Weights of a small self-supervised image encoder.
Model: 1.03M parameters, 32-pixel images, arch mobilenet_v2, norm batchnorm, activation gelu, depths [3, 3, 3], widths [40, 64, 120].
Training: normuon at rate 0.021, 5900 steps.
Data: trained on abstract colour fields from 500 small random pattern networks, 7.4 epochs.
Rows from block 3, named by matrix and row number. Each number is 128 + 24 x the weight over its row's rms, rounded and kept within 0 to 255. All counts start at 0. After the name is the row's rms in percent of the matrix's.
# convs2: project pointwise conv (model.blocks.3.convs.2.weight, 64x120x1x1), inputs 0-119
convs2.3 089 [142 132 137 150 125 111  99 169 177  92 159 156 141 123 118 108 126  95 163 111 111 148 153 132 129 174  96  99 115 118 133  78 128 105 219  99 130 147 148 154 144 146 115 138  93 150 156 118 122 162 141 106 151 113 132 175 130 152  99 123 153 118 154 161 115 190 121 121 136 140 130 145 110 145 140 167 138 135 134 155 111 152 107 163 150 159 138 144  98 149 124 144 111 138 170 135 129 122 142 122 159 138 150  93 136 135 139 100 119 119 129 181 102 155 108 132 153 120 130 135]
convs2.4 102 [116 146 135 139 113 129 151 131 184 128 114 113 129 121 102 142 138 134 100 154 123 144 124 155 143  43 120  82 126 141 143  93 121 134 151 165 111 151 143  78 145 152 162 118  96 118 128 105  92 119  89 131 135 153 135 159 144 140 111  94  88  99 120 144  91 135  97  80 139 148 127 119 143 112 126 167 117 124 137 149  96 145  96 131  88 133 123 132 141  74 171 118 108 156 134 112 108 125 110 160 138 130 126 109 118  96 140 108  73 112 151 163 110 125 164 138 154 144 155 142]
convs2.5 102 [ 82 114  92 163 102 155 114 170 186 100 131 133 138  98 156 163 101  94 127 152 138 126  83 174 129 119 116 132 119 117 145 138 135 155 183  94 146 128 122 123 113 140 105 123 111 162 132 119 130 167 122 116 141 132 133 117 136  81 156  84  99 117 140 117 142 114 119 134 148 133  94 111 100 115 121 154 152 138 115 106 116 152 100 111 146 116 155 131 167  93 134 133  93 126 178 155  80 137 123 116 138 107 141 132 132 128 153  56 132 159 168 136 137 119 105 142 101 127 149 107]
convs2.6 097 [148 138 149 130 125 148 129  85  65 163 123 122 172 123 135 136 124 119 126 104 140 126 106 116 104 149 138  93 102 123 164 109 100 142 150 140 113 156 135 134  94 117 112 143 123 101 164 121 175  66 110 110 112 131 105 149 149 110 137  61 122 132 141 150  96 147  94 144 170 113 158 108 100 141 116 108 135 145 154 114 135 112 141 109 176 128 145 129 104 145 118 124 122 117  92 112 145 133 110 113 151 122 137 142 129 157 117 136 165 132  76  90 106  97 192 168 137 128 163 140]
convs2.7 107 [137 146 134 127 120 142 135 198 112  62 143 105 147 178 134 187 136 124 137 119 152 128 137 128 174 146 105  64 134 138 156 131 113 127 112  97 142 121 120 173 113 122 154 163  92 128 100 128 122 153 153 137 117 123 155  99 132 171 101 129  86 144 133 154 124 123 182 137 114 132  88 128 151 133 119 150 137 158 135 126  88 135 122 148 118 137 168 106 155 106 135 127 114 139 116 135  88 115  97 163 130 138 101 136 105 161 144 139 121 131 143 105 112 167 132  96 143 121 182 132]
convs2.8 102 [119 104 104 123 107 139  95  72  77 143 166 136 147 144 126 136 117 131 154 116 139 119  90 131  99  72 159 166 130 122 118  96 144 134  77 144 162 130 124  83 116 153  99 112 146 140 133 141 100 124  97 146 117 124 136 138 179  64 142 148 107 101 140 104 137 128 115 104 157 124 157 137 141 155 136  77 126 144 160 133 124 127 113 137 124 110 151 132 154 151 121 133 144 111 110 154 157 133 131 100 103 152  99 173 110 118 107  59 136 126 141  99  97 131 106 130 106 135 167 135]
convs2.9 105 [125 123 107 117 119 142 137 129 179 135 145 146 148  98 105 111 147  96 141 139 131 124 135 119 104 178 123 145 155 127 158  84 111  94 171 114  97 147 128 172 156 108 155 110 172  86 140 158 127 122  98 133 133 129 156 108 115 142 162 176 154 116 150 163 117 126 153 141 127 165 131 118 115 161 128 150 137 120 142 121 110  96  90 164 113 131 110 142 181 160 149 114  93 113 102 127 110 146 149 140 144  93 118 121 120 141 148 157 140 153 175 125 131 126  41 143 128 138 107 132]
convs2.10 102 [124 120 135 143 142 121 156 123 154 231 147 154 126 112 129 150 131 140 112 111 122 115  96 115 143  30 119 123 119 121 130 143 114 115 126 107 106 138 131  80 120 103 110 138 143 121 114 133 122 143 137 145  95 127 130 151 130 118 131 195 128 113 159 121 113 144 131 116 129 101 105 121 148  71 154 118 121 132  96 173 148 126 136 146 136 107 150 125 148  99 110 121  93 118 106 120 110 121 132 144 110 130 156 137 148 191 117 159 117 170 151 135 100 120  72 140 138 144 130 137]
convs2.11 093 [112 132 112 133 144 163 130  84  84  87 136 125 122 139 115 166 122 132 103 128 143 147  81 136 102 165 155  97 161 159 112 103 135 160 124 163  89 134 146 137 164 138 144 108 121 171 137 116 119 115 183 158 116 119  88 147 168  73 134 134 103 141 140 152  95 129 149 143 139  99 100  81 121 135 150  66 117 170 134 136 125 165 153 143 128 150 113 143  93 127 164 127 130 109 150 123 117 113 126 167 119 134  94 147 129 141 125  86 127 135  85 107 134 115 110 118 124 121 158 147]
convs2.12 102 [148 134 156 124 135 160 101  80 187 126 125 155 120 141 146 116 159 114 100 135 134 120 105 147 143 113 137 143  93 127 136 163 123 126 106 126 150 120 159 110 140 140  82 135 141  89 110 116 123 178 167 122 127 121 131 154 135 155 123 155 168 121 117 107 133 131 123 199 123 136 148 123 138 142 103 131 125 128 118 133 164 106 147 166 171 111 167 130  83 131 122 113  76 143 191 163  86 120 109 147 111 140 125 128 114 144 107 119 194 141 150 162 142 135  95 100 105 134 130 125]
convs2.13 102 [157 145 155 121 124 134 150  73 110 130 129 105 100 127 130 166 128 108 132 158 108 141 133 152 116 220 140 121 118 151 139 151 106 140 151 108 124 121 135 167 143 105 165 131 148 105 125 130 113 109  94 109 113 136 145  87 143 137  98 111 146 121 137 127 126 131 116 140 117 111 100 108 131  75 124 165 120 156  72 126 114 109 145 131  81 142  80 118 195  80 133 123 110 157 119 126 178 104 147 134 152 131 113 133 120 114 156 134 133 149 117  62 141 135 151 108 120 143 123 123]
convs2.14 094 [142 144 130 131 134 106 154 144  82  86 127 118 169 124 117 154 100 153 143 165 187 116 104 120 109  90 116 155 141 156 131 142 154 164 150 136 134 123 129 100 148 158 174 131 171 152 109 155 117 111 155 147 141 107 128 117 124 111 184  99 146 151 176  91 143 132 130 123 107 148 145 106  92 147 128  55 110 149 127 115 136 147 139 142  78 113 143 131  97 169 135 130 163 108 146 142 117 163  95 122 124 137 153 143 147 121 128 127  80 142 105  89 142 139 145 133 142 116 151 125]
convs2.15 099 [172 109 141 119 129 122  91 107 117 123 131 113 178 132 137 107 111 146 103 113  96 126 144 113 139 159 105 112 101 141 116 106 134 128 119 117 177 127 103 154 123 115 107 189  67 137 142 131 148 127 106 110 115 129 123 108 165 130 139 114 145 141 133 147 139 120 132 137 165 154 147 170 105 200 128 144  97 164 184 124 119 132 137 124 143 151 144 127 207 163 139 123 162 150 147 103 162 152 149 125 153 159 122 118 135 175 151 123 181 108 120 121 101 122 129 132 137 121 124 131]
convs2.16 106 [138 144 164 136  99 163 118 134 144 111 178 103 124 118 125 123 130 140 102 126 138 123 110 127 103 155 159  97 113  98 111 160 118  95 152 173 106 132 120 155 163 141 159 109 152 103 127 121 139 110 100 141 138  87 120 121 151  97  91 177 154  96 101 153 118 122  98 155 141 107 130 137  95 152 169  79 118 121 157  85 166 118 100 138 135 145 171 157 113 140 100 121 150 140 164 110 100 135 151 161 118 157 192  92 159 123 123 152  97 137 119 127 153 141 132 126 152 111 152 125]
convs2.17 097 [133 122 154 115  92 152 145  72 144  93  92  54 102 126  84 114 121 144  95 154 119 105 130 122 138 125 124 161 158 124 127  97 122  94  98 148 163 119 120 111 127 114 141 115 122  87 117 130  80 139 123 131 118 112  94 167 139 113  99 171 121 121 142 104 122 131 151 131 123 108 106 133 121  81 119 135 114 135 105 115 134  94  83 139  72 104 160 102 156 108 135 125 126 128 114 129 166 134 152 205 141 146 150 130 148 142 119 133 127 122 184 131 142 132  93 131 110 140 142 130]
convs2.18 100 [136 148 114 104 146 139 122  88 113 184 161 161 143 153 135 100 127 135 175 107 139 134 123 132 162 194  97 156 119 102 130 128 115 150 183 114 131 158 126 177 107 100  62 105 199 136 145 136 117 110  93 126 123 124 153 121 150 163 164 175 132 148 145 144 116 112 100 119 155 133  99 173 164 109 116 131 132 125 126 161 155 132 110 118 115 144 169 111 146 111 111 146  96 107 120 145 153 131 147 144 130 128  93 144 122 133 139 116  96 128 132  93 110 138 126 128 137 121 142 125]
convs2.19 101 [120  93  97 139 121 127 148 118  68 159 102 132  91  90 114 128 109  73 112 144  88 109 154 125 113 125  90 118  85 139 135 143 163 106  94  87 117 134 111 128 114 144  83  96  94 137 129 100  94  91  86 117 140 131 166 167 160 165 128 164 122 102 128 111 149 158 105 131 137 120 155 126  97  85 101 177 130 103 140 130 121 134 124 147 111 102 124 111 127  86 137 136 104 133 133 139 152 162 132 129 127  87 136  94 144 155 164 109 111  92 130 129 141 130 101 146 127 125 109 143]
convs2.20 100 [ 89 130 101  98 109 152 111 180  86 107 144  95 107 162 111 132 111 120 124 123 151 148 132 144 100 161 106 129 124 121 155 143 113 128 171 106 124 132 114 144 126 175 172 151 129 149 120 122  99 120 153  88 111 136 145 168 149  88 109 185 157 108 132 115 105 125 133  91 144 150 163 115 130 105 129 126 130 158 130 112  95 142 117 125 130 122 109 125  99 109 142 134 139 136 167 120 154 109 132 188 140 127 120 195 136  99 111 115 182 140 126 175  97  89 113 103 118 133 110 116]
convs2.21 103 [101 130 120 141 123 145 118 131 126 160 118 130 109 132 142 142 137 110  97 119 128 130 126  86 149 126 134 130 109 105 141 109 128 120  75 112 167 102 141 131 137 140 114 133 173 124 102 114  93 127 139 126  98 133 138  95 145 114 125 195 142 138  84 145 127 161  88  92  97 103 128 100 121 120 108 101 140 117 100 130 160 129 107 125 138 122 137 142 147 142 101 118  85 106 132 133  66 110 138 176 183 122 147 147 102 112 101  65  97 130 176 128  99 150  71  93 101 107 149 135]
convs2.22 100 [154  95 105 153  91 104 103 117 119 146 102 144  80 109 109 119  93 132 122 140 123 111 127 124 113 152 151 142  97 102 119 133 126 124 122 152 112 110 124 152 134 110 143 147 119 136 153 143 119 149 120 110 157 132 130 136  93 137 129 170 162 108 133 130 134 157 120 208 112 175 139 111 119  77 157 119 170 141  84 106 127 128 127 130  80 131 153 144  51 109 142 141 104 139 152 118 110 121 139 144 165 138 170 138 161 176 144 112  92 121 106 175 144 131  99 153 135 131 115 112]
convs2.23 101 [134 105 112 122 117  94  96  73 100  95 146 148 125 131 133 117 125 125 131 131 128 185 171 116 123  54 132 104 107  95 127 148 128 111 131 123 139 119 143  64 106  73 170 122  73 173 153 135 122  97 115  99 160 136 156 110 171 158 101 130 149 155 124 146 159 132 140 133 111 144 139 138 130 148 142 107 133 160 139 136  98 156 118 120 111 186 109 141 152 108 124 157  96 107 104 115 146 128 138 138 114 155 118 132 130 135 138 111 102 121 137 134 168 139 101 135 158  99 123 153]
convs2.24 103 [107 102  78  90 175 179 149  78 131 149 162 152 116  98 163 133 145 148 136 129 138 112 177 130 108  98 110 121 143 134 111 113 111 174 113  93 189 128 142 112 103 142 142 152 138  83 107 128 135 178 135 130 128 111 153 126 158 125 121 103 135 124  87 123 104  90 134 154 130 116 113  94 129 130 109 145 142 145 118 114 124 103 138 127 141 111 161 133 131 124 117 110  90 130 140 145  88 139 115  90 120 111 107 133 119 144 127 192  87 141 138 164  81 134 161 108 101 119 134 118]
convs2.25 102 [119 131 106 122 135 108 130 114 132 132 136  91 157  79 120 157 101 152 129 134 145  93 136 105 102 177 153  76 128 128 138 111  90 155 136 168 139 106 109 184 129  85 145 136 165 113 121 123 141 118 141 130 120 129 124 162 111 129 107 155 137 156 144 133  77 158 116 103 124 142 154 106 148 143 129  88 116 115 161 146  92 132 145 136 112 110 130 155 150 114 117  99 144 129 165  95 118 119 108 157  96  99 217 137 108 156 116 144 186 135 112 153 131 148 141 102 126 106 134 127]
convs2.26 096 [163  83 138  71 140 116 131 137 166 119 116 169 133 117 132 150 106 128  80 137 134 146 131 115 131  71 112  85 147 140 118  74 132 123  85  88 124 148 113  78 114 117 104 103 204 133 108 131 115 136 151 105 125 130 155 104 113 166 115 181 145  92 126 131 107 104 131  77 101 103 118 124 132 118 127 142 112 142 121 150 143 135 127 158 119 150 129 108  93 133 111 142 106 114 147  97 138 110 137 129  88  98 113 119 100  73 124 145 147 136 150 163 108 123 130 141 127 115 124 136]
convs2.27 098 [130 133 148 143 139 108 127 133 203  97 128 138 135 133 125 148 124 102 113 118 100 100 144 107  97 151 149  96 121 133 150  93 121 181 148 144 108 156 158 135 142 122 123 137  54  96 129 136 133 130 135 112 110 111  98 115 147  63 136  96 110  80 115 151 109 142 173 115 149 145 160 128 132 124 117 101 128 142 114 142 149  95 152 140 131 101 169 133  70 108 112 122  63 113 153 111  82 132 150 126 130 142 129 134 122 105 134 136 153 122 170 147 106 107 163 152 120 116 124 127]
convs2.28 102 [123 115 139 121 138 179 134 133 127  95 146 170  85 124 143 144 132 128 142 129 107 165 133 138 141  73 170 113 125 126 155 131 157 116 170 163 126 126 143 110  91 151 102 133 152 220 132 117 121  84 104 101 110 117 108 126 163  96 113 145 106 121 105 145 148 123 155 123 147 129  89 119  98  74 124 151 143 139  86 106 110 193 151 105 127 158 104 131 130  86 147 153 144 160 124  97 124 128 153 162 122 139 113 143 123 125 139 129 124 135 101 107 140 130 153 108 136 141 134 112]
convs2.29 098 [146 147 142 129 128 101 153  35 162 117 143 101 113 123 113 130 121 106 158 146 139 160 110 146 126 140 130 133 124 164  99 135 156 132 140 135  79 137 128 180  98 146 157  99  52 193 105 139 142 134 154 114 138 113 148 145 132 120 130 100 143 130 141 156 131 122 167 113 137 113 165 151 109 109  97  88  95 167 119 154 108 178 143 155 130 147 150 124 122 165 120 151  89 133 122 115 100 134 104 154 119 154 114 112 154  89 132 119 140 131 126 132 137 127 130 114 137 141 134 126]
convs2.30 094 [121 120 154 121 152 127 168 214 144 122 167 133 148 148 109  90 130 139 104 114  94 155 126 133 125 144 158 118 122 131 161 107 127 110 115 157 140 158 127 128 150 117 137 139  94 165 114 123 122 162 102 144 105  87 116 133 158 106 141  65 128 123 165 128  96 162 123 103 152 128 129 115 130 141 123 119 140 142 118  94 181 160 131 138 114 155 169 120 141 137 130 143 177 156 112 110 172 123 145 122 148 111 125 105 130 139 125 181 119 128  84 166 123 122 187 126 157 126 150 137]
convs2.31 104 [135  80  74 108 125 155 123 163 147 147 114 125 130 114 149 134  87 151 115 127 135 135 124 122 143  94 131 132  84  95 135 137 144 188 158 143 110  95  97  75 106 125 111 148 162 157 108 124 158 133 111 104 157 138 122 132  89 116 119 169 119 114 154 139 137 161 121 107 128 164 147 125  83 106  93 109 117 137 107 135  94 147 188 133 159 131 148 132 192 123 119 135 126 129 102  99 142 131 100 117 138 154 129 136  98 166 130 139  76 151 142 116 127 167 125 109 103 107 135 114]
convs2.32 106 [ 87 155 109 140 132 119 174 118  96 164  90 189 151 138 127 124 116 103 136 170 125 115 125 118 134 144 126 128 124 152 142  87 130 127 167 130 173 137 142 153 133 159  96 151 152 115 122 119 128 115 102 141 118 118 100 104 116 167 129 174 126 138 103 139 112  99 138  98 107 138 147 140 115 149  80 156 113 153 138 140 135 131  65 118 115 117  93 140 170 174 134 119 161 144 110 101 129 174 109 111 114 140  74 131 123  88 170 121 127 107 129 157 130 150  95 169 135 132 149 149]
convs2.33 100 [125 120 142 106 122  98 115  94  83 122 140 171 106 173 116 109 121 155 104  76 118 124  62 112 126 109 104 132 133 102 109 105 146 144 132 114 135 141 126 128 148 122  88 137  74 121 130 145 139 100 115 150 111 117 132 109  60  89 142  70 157 127  98 148 125 138 151 120 147 132 151 147 134  98 108 150 145 131 113 136 174 122 155 151 151 127 123 117 187 111 107 127 153 142 115  93  95 116 133  93 137 129  69 144 156 140  82 122 111 150 101 103 125 125 126 123 141 125 112 103]
convs2.34 105 [138 139 142 135 131  97  96 181 147 165 142 119 129 141 122 150 116  86 149 119 146 143 135 126 122 139 151 132 129 120 127  92 120 161 145 161 118 122 167 154 140 116 158 138 216 112 130 146 193 154 135 112 187  96 112 139  67  97 141 150 109 117 136 143 141  99 136  94 134 135 150 163 155 118 105 107 116 111 118 120 132 111 168 128 150 143 117 130 150  83 138 140 129 103  99 153 156 124 106 145  91 147 125 110 150 121 107 132 166  94 141 129 134 101 157 130 157 128  97 105]
convs2.35 096 [129 110 136 111 125 113 154 137 126 139 118 166 164 118 153 169 123 120 125 146 137  92  79 133 153 164 142 125 125 109 122 159 117 115 103 133 131 109 162 140 111 135 157  91 171  55 132 141 121 104 132 156 122 129 178 142 112 103 196  74  71 126 115 134 163 128 134 122 101  88 105 129 105 137 141 148  95 175 131 123  89  54 135 127 114 108 135 113  90 126 127 118 109 100 131 111 125 133 111 164 125 149 129 144 120 118 130 104 135 127 124 144 156 115 150 154 118 153 132 128]
convs2.36 106 [113 117 119 127 120  96 135  82 165  86 123  91 156 129 143 175 124 157 135 151 118 130 132 125  91  81  96 117 128 117 169 145 153 118 108 123 137 138 157 118 118 152 136 112 185 146 127 108 118 168  92 133 115 122 111 123 193  78 162 161 137 107 127 107 141 103  94 114 159 137 164 145 119 142 142 136 126 120 112 141 112 142  95 106 139 114 118 134 141 138 121 122 123  93 100 124 131 136 143 189 145 127 163 131 131 166 133 150 135 136  93  95 167  90 118 163 129  95 112 176]
convs2.37 098 [144 150 102 112 164 111 148 146 113 138 142 166 132 137 153  90 150 145 133 122 111 136 137 133 149 176 157 142 162 137 112 136 147 168 109 151 139 118 151 159  96 109 102 115 107 103 103 120 101 114 113 144 115 154 135 153 154 116 138 121  92  95 148 133 139 145 103 135 125  94 102 120 148 162  73 105 121  91 154 194 122  98 156 121 146 156 100 121  98 165  95 148 100 133 147 134 120 155 118  88 150 115 103 149 114 108 128 136  69 135 121 117 126 152  71 114 125 109 181 137]
convs2.38 100 [ 82 160 117 150 129 133 114 142 137 120 151 119  68 167 132  96 148 115 153 110 111 127  93 177 149 107 133 164 145 154  80 126 121 125 196 130 115 114  81 122 149 174 124 132 105  88 141 100  95 127 150 144 149 105 119 130 156 130  78 156 127 142 141 163 142 127  76 121 132 157 127 127 137 122 117 129 133 145 112 114 111  95 201 120 144 123 162 131 124 149 149 122 112 168 102 121 151 118 123 153 114 110 151 138 126 132 138 130 145 153 128 129  98 120  76 104 155 153 123 131]
convs2.39 095 [120 120 163  71 140 112 129 169 158 128 131 134 108 119 119 129 136 131 122  92 100 161 118  90 124 155 108 151 102 109 143 137 150 149 121 112 153 124 148 142  95 144 102 130 193 184 125 120 113 133 105 117 117 138 104 109 106 103 107  83 116  88 119 143 157 111 128  82 133  88 119 129 115 119  84 123 132 109 148 139 109 159 124 148 157 157 141 115 172 116  85 163  81 127 185 165  81 121 100 124 157 117 128 138 126 114 108 144 109 139 178 108 107 129 125 132 130 148 114 131]
convs2.40 094 [113 151 155 143 104 135 110  77 125 160 131  98 120 133 140 150 141 103 165 128 124 146 117 115 142 110 112 143 118 108 141 105 150 132 147 131 136 114 136 108 104 118 122 154 188 149 118 102 124 188 164  91 109 121 147 130  88 143 124  68 139 136 136 123 141 138 161 135 115 136  98 126 162 122 144 141 130 103 150 154  95 136 118  82 153 134  79 139 154 121 123 149 151 120 152 176  90 119 134  50 122 131 121 149  96 135 104 118 115 129 174 154 129 147 194 135 135 109 144 116]
convs2.41 105 [137 137 150 149 138 166 102 171 108 131 138 128 122 119 121 137 139  85 178 136 137 122 111 127 143  90 120 138 134 137 113 104 111  89 124  84 117 133 153  87 116  87 113 130 200  89 156 140 148 120 129 116 132 154 166 122 173 128 124 131 102 161 109 129 116 119 166 186 132 138 126 128 135 117  65 139  98 118 124 132 152  95 144 116 173 125 122 122 106  91 147 126 100 120 151 149  67 130  88 113 123 108 142 149 145 103 138 118 127  98 120 113 135 134  98 119 127 104 175 161]
convs2.42 104 [128 121 122 160 157 134 152  21 156 135 155  95 140 136 125 139 129 171 112 137 174 139 159 126 155 120 142 147 180 127 184 142 151 129 163 108 127 138 142 145 145 113 129 157 170 135 103 122 149 106 127 166 170 156 173 135 147 159 160 101 110 127 172 158 156 126 104  96 110 177 106 131 129 107 115 122 115 115  99 127 154 144 178 122 154 122 120 116 132 110 132 123 130 122 137 154 104 128 124  93 152 130 136 155 128  94 119 139 123 164 120 125 126 117 126 137 144 119 133 137]
convs2.43 098 [120 171 109 170 126 111 121 190  94 134  88 126 115 148 114  93 175 126 127  93 117 131 169 141 119  97 124 137 123 144 161 125 127 107 127 153 120 160 123 118 134  86  38  97 145 139 147 136 129 134 156 120 151 160 122 125 112 194 113  82 119 164 137 143  94 110 144 133 123 142 121 137 132 102 155 114 134 138 121 126 142 139 133 121  87 124 135 120  81  98 149 127 134 129 181 152  74 103 119 138 117 118 128  97 131 112 118 134 128 110 108 167 116 151 165 115 140 125 128 125]
convs2.44 099 [ 87 134  88 114 139 139 112 115 112  98 104 170  75 170 144 107 104 122 143 133 120 110 176 112 152 161 107 133 120 129 149 128 135 119 148 125 138 136 167 139 137  85 140 145 125 115 147 133 136 136 130 113 137 155 168 102 146 209 116 105 113 107 155 132 134 131 116  80 134 141 111 182 101  90  98 162 136 137 101 114 124 117  92 119 147 117  78 122 155 116 110 129 192 142 142 134 190 135 156 128 145 129 108  92 155 115 120 119 152 126 108 128 104 134 142 150 122 109 125 126]
convs2.45 102 [153 167 132 146 126 150 138 104  97 133 164 145  99 141 144 141 152 147 150 115 127 134  52 138 107 153  99 136 144 133 147 151 141 159 115  88 157 149 124 131 129  95 124 108 120 126 167 127 124 158 115 136 116 127 158 112 167  58 105 126 117 132 139 134 153 139 136 135 190 130 148 134 137 103 109 133 165  94  99 163 117 122 158  98 139 156 138 135 130  94 137 143 143 144 174 135 112 123 136  91 141 123 111 173 122 102 157 145  75 163 117 145 134  98 149 162 160 114 154 160]
convs2.46 106 [ 99 120 160 137 181 123 133 105 117  93 105 109  66 137 144 129 153 131 133 122 135 137 137 127 134 106 146 139 131 143 165 120 106 154  84 122 186 153 137 125 137  89 138 150 198 127 134 138 182 108 155 111 115 150 135 108 119 159  80 138  85 128 124 105  91 135  94 145 144 108 154 130 126  89 108 145 100 145  98 138 144 139 131 125 188 128 114 134 127 100 108 125  84 120  89 123 154 101  88 125 154 107 100 126 127 117 129 106 152 118 180 126 136 131  97 107 137 140 138 130]
convs2.47 100 [128 121 158 148 113 146 139 111  47 109 117 126 143 142 120 119 112 129 156 113 134  88 113 141 139  86 146 139 117 113 174 142  97 106 134 129  91 136 125  66 125 142 133 126 134  92 110 118 106  76 149 104 130  92 113 137 103 148 138 147 146 143 176  95  92 146  90 133 146 151 110 142 154 160 102 133 145 158 144 116 125  94 100 125 118  71 118 132 132 136 131 107 178 125 124 134 194 127 152 157 127 136 144 116 164 116 124 156 167 113  88 110 100 104 112 123 133 132 121 125]
convs2.48 094 [102 120  57 159 144 113  93  78 174 115 155 100 143  94 145 110 118  94  99 108 120 134 125 138 118 126  93 122 114 141 114 114 112 123 131  92 115 129 137 148 144 124  91 140 146 113 153 131 167 119 136 109 162 142 171 161  87 162 121  37 171 115 156 137 124 170 105 139 104 138 155 101  99 135 132 136 112 124 134 112 125 105 112 100 174 139 140 122 127 108 117 130 109 128 132 122 116 110 143 142 163  79 149 139 123 131 145  96 110 140 135 114 142 139 181 136 131 109 113 131]
convs2.49 096 [123 109 133  78 158 124 136 143  99 120 123  82 140 121 160 134 148 172 104 115 134 119 154 131 127 158 132 130 209 116 161 119 140 159 102 114 114 166 151 134  92 117 177 114  83 106 144 121 156 138 149 151 163 192 113 162 104 158 128 153 133 132 142 137 112 138 131  98 138 153 131 114 134 153 128 149 161 167 137 147 155 115 103 137 174 112 105 107 116 177 113 108 135 113 160 107  96 143 106 137 112 128 137 145 122 111 109 128 163 138 146 133 119  98  82 171 122 129 119 129]
convs2.50 104 [129 145 106 102 132 164 145  55 136 149 120 104 136 116 131  87 146 122 139 156 116 151 103 147 146  85 142 134 146 176 148 132 125 132 155 149 143 132 123 120 135 123 132 116 160 144 150 160 102 150 125 115 151 148 137 121 130 105 139 115  95 121 153 135 117 106 143 132 125 144  67  96 133 153 117 193 128 124 159 133 190 135 135 168  96 141 112 125 137 137 176 143 136 166 174 108  79 140 153  76 140 110 124 132 112 156 157 133  97 127 168 121  99 127  99 104 129 155 124 111]
convs2.51 102 [131 115 177  75 137 134 130 153 121 144 100  91 124  87 137 122 109 145 132 178 130 142 114 107 160 142 129 110 125 126 101 132 121  91 135 127 138 121 147 129  77 119 122 137 122 129 128 125 119 133 122 107  97 135 158 128 177 151 130 120 117 100 110 137 120 105 129 145 133 126  93 149 107 130 116 172 120  94 123 153 104 141 130 126 120 130 123 108 142 140 109 126 119 149  96 147 172 132 144  75  86 137 196 139 114 196 129 163 206 105  66 132 134 101 133 143 105 140 118 129]
convs2.52 096 [120 133  85 139 140 194 108 136 150 124 134 155 114 105 161 104 139 119 129 134 109 147 145  99 146 148 145 155 108 149  99 129 158 122  89 125 136 122 146 138 134 102 112 132  75 173 131 124 155 134 151 104  91 139 148 128 174 127 125 140 100 115 111 109 133 148 165 123 126 104 118 113 154 139  95 143  75 106 140 149  81 155 104 127 184 144 147 168  71 141 120 138  84 111 141 123 137 135 118 173 124 134 116 135  96 107 136 116 131 103 140 170 103 118 110 131  95 102 177 159]
convs2.53 096 [122 112 155 108 126 146 163 140 141 163 113  97 138 134 110 119 121 124 124 126 135 144  96 130 124 173  96 159 103 111 130  73 150 120  94 109  90 109  67 150 121 139 114  99 159 171  92 128 103 141  93 145  99  75 115 145 138 158 104 117 104 116  98 133 121 131 105 146  90 107 102  99 119 141 121 143  98 102 174  94 156 161  82 125 109 150 135 140  73 138 120 156  93 133 111 110 119 144 147 112 124 128 153 121 120  92 122 141 142 129 146 131  86 164 170 111 119 122 144 154]
convs2.54 100 [121 134 100 149 130 138 114 154 164 174 120 157 169 135 130 136 128 154  99 124  99 145 132 138 115 127  95 133 157 143 115 140 124 117 160  87 157 137 139 126 121 110 128 118 183 150 136 136 115 138 143 129  84 121 165  91 128  96 145 226 114 115 121 154 119 129 144 169 119 152 123 106 100 186 131 152 145 154 175 135 132 127 132 121 134 144 109 105 153 173 132 156 119 162 110 111  77 129 143 149 154 113  99 131 121 147 117  97 139 146 112  92 133 119  81 131 111 153 105 123]
convs2.55 102 [113  84 105 111 135 182 131 129  89  97 124 142 160 149 110 117 147 121 138 137 172 156 118 108 104 178 144 148 146  98 125 185 146 116 109 101 139 112 132 149 131 138 117 105  80 138 126 149 112 117 160 126 160 100  96 125 128 109 159 101 101  95 131 124 138 125 105 154 106 152 105 103 143 156 152 108 101 133 135 135 132 144  80 123 125 130  74 139 169 175 108 130 126 136 126 136 197 150 100 141 158 166 110 145 143 138 144 155 102 125 122 149 117 166 133 129 129 111 174 148]
convs2.56 103 [138 140 109 118 136  76 153  69 123  96 126 139 125 140 134 129 180 154 147 114 116 152 127 112 145 132 158 121 131 122 110 118 145 139 128 146 158 135 136 114 132 115 134 144  74 150 127 137 142 151 104 142  93 137  90  93  93 144 152 127 146 136 134 146 145 147  79 203 101 122 131 133 135 110 110 101 142 117 144 123 160 131 125 158 110 152 123 140 162  62 122 160 112 127 120 121 184 122 112 187 115 136 142 115 124 114 117 187  85 118 131  71 134 155 110 117 144 133 120 130]
convs2.57 096 [131 132  66 105 109 155 116 173 168 139 146 177  81 116 122 135 108 149 118 100 138 124 164 113 120 126 110 116 127  97 137  94 111 124 165 120 111 114  96 137 126 139 139 114  69 110 112 103 146 135 128 137 145 114 121 137 148 109  59 113 111 103 197 119  90 106 107  96 123 154 124 120 123  85 151  95 122  82 115 130 126 113 112 123 144 122 105 118 158  99 131 132 154 118 120 144 139  99 129 117 111 157  88 121 110 117  83 149 159 170 128 124  95 121  89 129 154 105 128 137]
convs2.58 096 [132 134 140 100 147 117 176 109  83 136 106 130 176 164 133 147 126  80 147 171 136 125 151 145 131  89 130 148 142 142 111 155 127 149  85 140  67 124 154  86 129 129 150 119 130 114 132 134 139 157  96 167  96 137 138 132 136 136 153 110 155 102 123 121 147 126 122 145 131 107 111 164 141 149 103 107 138 153 169 129 141 116 121 125 110 129 124 111  43 136 123 121 112 142 161 155 101 159 144 163 115 121  98 108 136  92 160 121  98 125 135 173 147 117 122 157 120 174  88 118]
convs2.59 095 [111 139 153 111  86 105 141  64  70 138 124 124 126 164 111 120 145 174 140 113 109 172 148 169 110 152 153 123  98 137 147 188 158 113  99 157  95 134 120 116 106 164 109 138 132 158 132 127 114  75 147 137 124 151  81 154  87 110 124 152 180  86 134 119 139 110 109 151 110 120 156 114 110 123 132 119 149 149 129  88 113 147 159 137  87 159 131 121 150 105 114 151 170 154 106  81 125 117 126 136 120 133 149 127 149 136 128 107 120 134 103 149 138 136 137 140 141 157 117 117]
convs2.60 095 [ 98 119 130 122 114 108  99  99 188 188 136 125 135 142 151 133 110 124 128 103 138 146 119  88 140 106 108 145 165 105  80 122 162 128 121 113 146 124 145 102 179  99 143 100 117 198 144 154 134 150 121 152 134 135 152 120 120 172 162 149 134 136  97  92 143 127 117 127 133 102 162 146 110 113 141 157 146 136 119 133 114 193 141 146 158 120 134 129 118 114  89 134 107  85 149 121  71 126 116 155 112 121 112  88 142 101  90 125 145  98 132 125 139 113 107 168 142 142 111 126]